config.yaml
cond_dim: 192
text_encoder_norm: "layernorm"
text_encoder_bias: "all"
text_encoder_qk_norm: false
text_encoder_dropout: 0.05
cond_dropout: 0.1
blocks_per_level: 2
upsampling: "transposed_conv"
lr: 0.0012
Rows from block 3 of the denoiser of a small text-conditioned image diffusion model, named by matrix and row number. Rows with one number belong to one channel. Each number is 500 + 40 x the weight over its row's rms, rounded and kept within 0 to 999. All counts start at 0. Numbers have three digits each. After the name is the row's rms in percent of the matrix's.
After each channel's rows are labels from the 100 images, of 14976 (inputs lightly noised), where the channel reaches its highest value: "lies over" is the class under the peak. Only what is clearly more common there than usual is listed. The data: made-up road signs on poles.
# convs0: first 3x3 conv (model.enc.1.1.convs.0.weight, 64x64x3x3, each kernel summed), inputs 0-63
# convs1: second 3x3 conv (model.enc.1.1.convs.1.weight, 64x64x3x3, transposed, each kernel summed), outputs 0-63

convs0.30 057:571482524528485528564511518422435535522520510513513462512506502490542462501457479455497488553437545437456480480499482502512394565514501489517507586608482544533550482512539467473434473466469496
convs1.30 098:489537513565519467469569526491481493519532496443449598505463528509516488491497521451549491464498523457495603493504519481485444583553429427467483475475521515534448592565523507447488510497526473
lies over: face

convs0.51 075:495499413501502501513523573517506489557488568503463536517516545502573532527501522519477524523562514564507525450443560505553398421550512518502463494470492568401494457524539529462521501525528488
convs1.51 098:473544526556525548466490506504442522487512454433575546515429503506491543520529481475559473433481461495509494551508511549462510540489460477591526456535512433575423544564494536519491475461514562
lies over: symbol; face

convs0.24 103:448563505460513496438502513467517562391513500544527472486517435438482483476489469522591498435537482511507498484463458549523463517491438453519503504425496442596508493447529462511497463507523560
convs1.24 078:510450502507465505539473511499464463500492500441437604544500554558576537537490545511388533501509500485506499554485495514467490448509510525434556557562492509402518524496452534465515537494487451
lies over: rim

convs0.42 100:605474547479486475559515543517506438516503494527477469508503513535563456511491535481430493577472476452508483569504534468468540489459567512486496514520496477436525519492571380550518575490472503
convs1.42 142:511453502467482463544467535494480502479480474482486518535468591521503434467452515529436487496487472513524454522547503521452431548522521585404528567578514488470547498516485516402467540567507512
lies over: face

convs0.10 067:473486496537533479557519550516555472409488492526483561462514515527497519503509546469483553451458503549516449499473555518486473496543414496503533481525522547424512545459485609509537491555530399
convs1.10 084:510574481588493438517445547480454405445493515449536618560543464518509527470524464475485504476541534506510475514455501476476430568528489480467499484534498513502461481507570443461499526535522495
lies over: rim

convs0.59 097:448512498473450467560501480453493472431545548540498522473481463506530515499461557491476499590531533442487516459516454481501435534491499414455495496545535472446555520419589427478498468475492453
convs1.59 100:560459534515574507520489515452440520485507461418504586540526512501531518457567422461424498476493500440492593490477516480500451492554456525489494507501448488522404541535541450462504514508493482
lies over: face

convs0.28 074:488576490450506534433432534578521563528494531480491530546533523499401486527493460480533541378545518474503506475535576488477475479467495476505529499497544506483417521484459485488554531509527553
convs1.28 072:508488520479492472505522524568491409489529524479444396484562491531579527476519556530461533549517543507503463523483490526515510441546525517493455500530483549386533441452514567530531505510448537
lies over: backdrop

convs0.35 084:388568505568473457509482454480505435518489460526592551451412476590430532489518531485496537436560494491493444510501490497482514512494467462541484515539531481477475498502566500473473508467503461
convs1.35 078:570506522511518469485469472444487528466473525426482584484571519502516471497451491496399485581507557531500510523429513521461463521509544474411524483582441528478490518440478475489504540560502524
lies over: rim

convs0.44 184:422518504461513488373523440501513487452535476449499507453486508478343501501497483543537491395502499502508519507491480512517484514499446509485523490436516492521495539488398482493496471490512520
convs1.44 101:516480482533514502547462554544473419502519516517528468474535459525577565432558510523438497527523503472496494446439496498513528416525496476520437526532467534417390467506560507510539516513479454
lies over: backdrop

convs0.36 074:510496486518508531555511569541533518545432551512501525465525553448566486498548557533431542442561508510476482507504535497510406461551524585522452531492445546447543477527531563485469484528488546
convs1.36 072:512545538542498480498499486606484384464539492490507490535527420518473564483492439532516539512514563558510504456433457452514484446499488482535474417463556505549456455489465532521527544474501500
lies over: face; symbol

convs0.38 099:534482507490469472560475574598620470533487522466487466537513513521516482467457507501462528544578499535500513538492584543480504488502496492473564494562510484500457502572511461487552591540520470
convs1.38 122:539511467471478449534477474499422514479488528521510432446437460498443526528507523537502527485468481463532518490539492504508451520470590587452505512608528508549511475455478497504499455449531613
lies over: face

convs0.13 070:511547460484547482380465599535571545470526516494447501534522442468496547503478443535492547453577508547490538544436496520522515480512490483540549461486538528446500480508444491558536466513536506
convs1.13 076:535431530488481469520472549540488405469511481543473434476513540522507493482470549514458508554481497504522478491493518539469497462531527571474479520496495518339542463444521574463515491549449527
lies over: rim

convs0.22 086:558558497564446540565435544440459555515494432510564516485507517534493507456578497506546531464479508503472490467498486565519536498453498467544472532548485432582422529538468479490525534525481450
convs1.22 096:522501551509512475495519526559514474485499525401444503505492561516512473580342457513488514543511540506513553532507516514493430521524508479443526515514484554440554506439513515493497515574511458
lies over: rim

convs0.47 124:612456530507485455585482516547552486540462509463470476535508542500545484488457544536456489617504486536509477512521551523453500441493533540530551478578497492472496485578560526484514530510462474
convs1.47 105:497519503467452474583469492529499539517459473568557494500490479515472412498449488452522506529455477574534446488534487497495475513440575523431504478528522477564601459519494497491497490537525606
lies over: face; symbol

convs0.37 122:620492561533481475580485541486497465555467544479494470558514534494571456486463528503435509571490477502484463512516549533472523454491607512527518474592485482476503496534514528510555548503465486
convs1.37 085:498471502505495481554461519523544491483490433509526502582525457478603492471406439468462466539487477594512467516510477502491454503490537503493515584473510493515585434450488528509466569558470504
lies over: face

convs0.43 097:590508464521466471590502546510471509541479512460482514526520520518573480469529523581500486561513505510499510450470547510467478454486524483512475513586501513455408433610522505466475513516465435
convs1.43 122:553508547531429434516490485552512511505495487524458531510501523513568423536397479413504529558476501542526482547521483513482466457549524474460540410429506536532578489450533520485497523494529513
lies over: face; symbol

convs0.50 084:528530508457506474524493507532451462442570527566488489517444482453482519474457440513548389486477448509583553508502448543421499516477515556486488521508554438517475490476527472534456535448474433
convs1.50 139:510401480504479497494453527433498552555443470472476570512412544528542458469525528474424489491483474487443472532545552511485533447480490526531502502494477486448517529602506496420529517490506432
lies over: face

convs0.26 057:480466511512524549403523575561487485424507461508486528507500494538502555526543432558541562483500545533487503443492424436512484482510416481521543503466522525481500495450445476483505419485564542
convs1.26 058:481513495507452439540449525415502442460485473456398488551462481469467500482415507535546539500570549487471522493450462521516431520580461495486543490539513515471476497525599510484497463520523460
lies over: rim

convs0.19 128:576474499515467491579490501481468438573504489480525495525459520540568490483491528552525502624471508479477499444519483531507514463489493497482486526569447498481478504600620458488493514460481470
convs1.19 121:570473543509435483477425471475523598498469508488428558530518560477496443547443425473452514519476512503510557526512487456509407472506525510483590480451468522548513507500510484485468491483573502
lies over: face

convs0.7 147:383494527496466527354481509522503538512506511464502520492489512482436482484526465535527524370527501492540510509545529529510499495499432534465489467478529496543456532544412520509518541518516487
convs1.7 103:482520489534538500514452514489511363500515502466505480513559462505597524422489493490436487474521519502526455535439479541491505428535536488520504523534508520417412480446532559500537536503465461
lies over: backdrop

convs0.9 103:399569503516551532449519454488482487442562484489514528447508475519463532557544537495550545402539517459537535481482513544524500552552508520436523485451562519511522530476419542500505473539550513
convs1.9 092:540466521504498469545458540607518452489512514518436500519557518517562476483438485497428502558501516497466519482462504478473453408563492461476488512473463561427463472430550549447499522518471445
lies over: backdrop

convs0.29 097:604479537497451500602493488476497460561496472523456408517481474466537446441496483505449506573468476467506490468533488441491546503454563525477511490548457463522500505528555416516535542488460476
convs1.29 094:522516492532499478497503534404537520485504488487455507515507502455606487486409545501526529540560493513523535436521449503605433528563487529413502549485462531487484464545463474504453463537521498
lies over: face

convs0.40 104:550487460522513499620495515478417458485506501494546495557493506535554504482483539552508500607475518479520503444506455515510475486464570456444495482577469465455522508537586452457504464447501490
convs1.40 121:607468582540497492463508501430506538487507498448440526515512505498554486519475424398448528515492483485502587517530501501521418474541489517500546477414421520521465499485541457483508507490513490
lies over: face

convs0.32 063:478501555450518528534476511538566449518508441577464505523487512482479497550427461413433553499544508466493474572541532516554475520467548489476551468425541477471566514447542507534530543525539473
convs1.32 076:533478515520523488532450535466487453468505445450441461491456502529594467411493532586432508545509470483523497474471516516498458456534534610458520518544483509410465469482471516460492482539464521
lies over: rim

convs0.33 067:491501508527469490520472573536469519530522453525496513432480444553549515557499466525524508484485519452444511461518505594598478485518407529581458548495544508492469496412467520446510518540532459
convs1.33 074:448539476532484414504494444512496423462483512481481570551503495482446534494465452550497536523565585497495566485388457417478453518518490471500555490538518534540475490534467502509479482515533447
lies over: rim

convs0.16 095:413568500447520479460508443444509518431506539480533509447500461483389451524406440477531497447556502498525508452506475520512462530513520448457477501429545503533500516460491533502497503552562518
convs1.16 095:516442521527499499524502516476484517475501483468502652573478526548597551526537514443403514485498517504467525555433508481486496503551467525457538465483465514455513550472476523477515539474466442
lies over: rim

convs0.57 079:396585532506477453546508497548504467472535485495448534512493401559541482533484486440513534465566511499543510457471462519492507490535485447563488444503531522497483523418554573460520499521524451
convs1.57 083:537460475480559510478450509465482442453489504474461580498570563492518492455532493564395492553497494477500487514449519523462468468484537540479547529574492517375487459452487458466496523505463520
lies over: rim

convs0.54 128:351521517534541507356502442532512441487516503494492536487508493543428514493541550490536499436479502497510503456460493459501471479507463509427481525506505530498454487493410480486543488510499506
convs1.54 112:525524479519509476489472542546488454515519496497504380427530474506543519458528529580523478525509514463502495475477533549502543480537496418492429487542488531409389479501562536545535499540492532
lies over: backdrop

convs0.6 140:434499488499508504373528486533502492505508474455528498484504446491421489492513487445548527427472513491508540471495475468494504516470455493463468496415513512524496499328437486486499475516514523
convs1.6 090:505474482489497494482482527529494457505519523519453408427508536493478543477590591606494493545541515457497508476482504523516520477534501485518437518575497537380410477529472509509519499494481470
lies over: backdrop

convs0.18 115:569449520488435523587501491440496434553498512510530482511520540497571426526447511513446510624505500433499465482500509532511477470485560492467539476506501455443523486495573456475534555527519512
convs1.18 103:527493520495515456491419463466499542490474458452427435519561469492599473461482428567479527545517523503530547485492501469497412424517542547509538523509476491537495461460466536545459464517529570
lies over: face

convs0.41 108:577455541526503507643518560477513540508425546551513490526506480472577515495461518456446507574501491531471453527534512492518540489491569522526479520504458483521577479533532533531503519510429528
convs1.41 164:470545513527519484449554496524460429494555500411499544453505499501448527507538522581556497480527547415510553493452515547521461529508442440500495495572566497455422562508494478489527506526536462
lies over: face; symbol

convs0.58 057:485571497530464474526463529500476542479533585454438549507468518509526515577537463489515512547528505495481500426487464489506425470521480452552572502541593466413484524432502529504480460453536458
convs1.58 062:555448525490509509549502533509488527464510484493449530528475529514585523495520495423422510533514516508486554506441499527476481496555455552499460557458478557392502510517565476447506528552476392
lies over: rim

convs0.15 079:598457450497500506522499557513546531526457571537512550493470514458531556541538538542420503482519505578508475521508517491521463441556566591507493498499457561528526497473465557513463435522501544
convs1.15 088:443543552552534515458543505587476434475564461439495518592490413521557549451484440508565521484474538526498538482497482486514491530511445452537445476473563494514437512498500498505530554520502479
lies over: symbol

convs0.11 076:613496482512538494516512539574460505473501569521512454508515559451502525478508589513464492575474511591529522554490480510514435520561547550500470500584478529453502456518506566520502529486466500
convs1.11 112:484485530561511470487527568463484460529521456455474601526437460532511490463497483426508504471494493506483543486511508465484535540517429456482483470409509477514486552609504473411557520500503437
lies over: face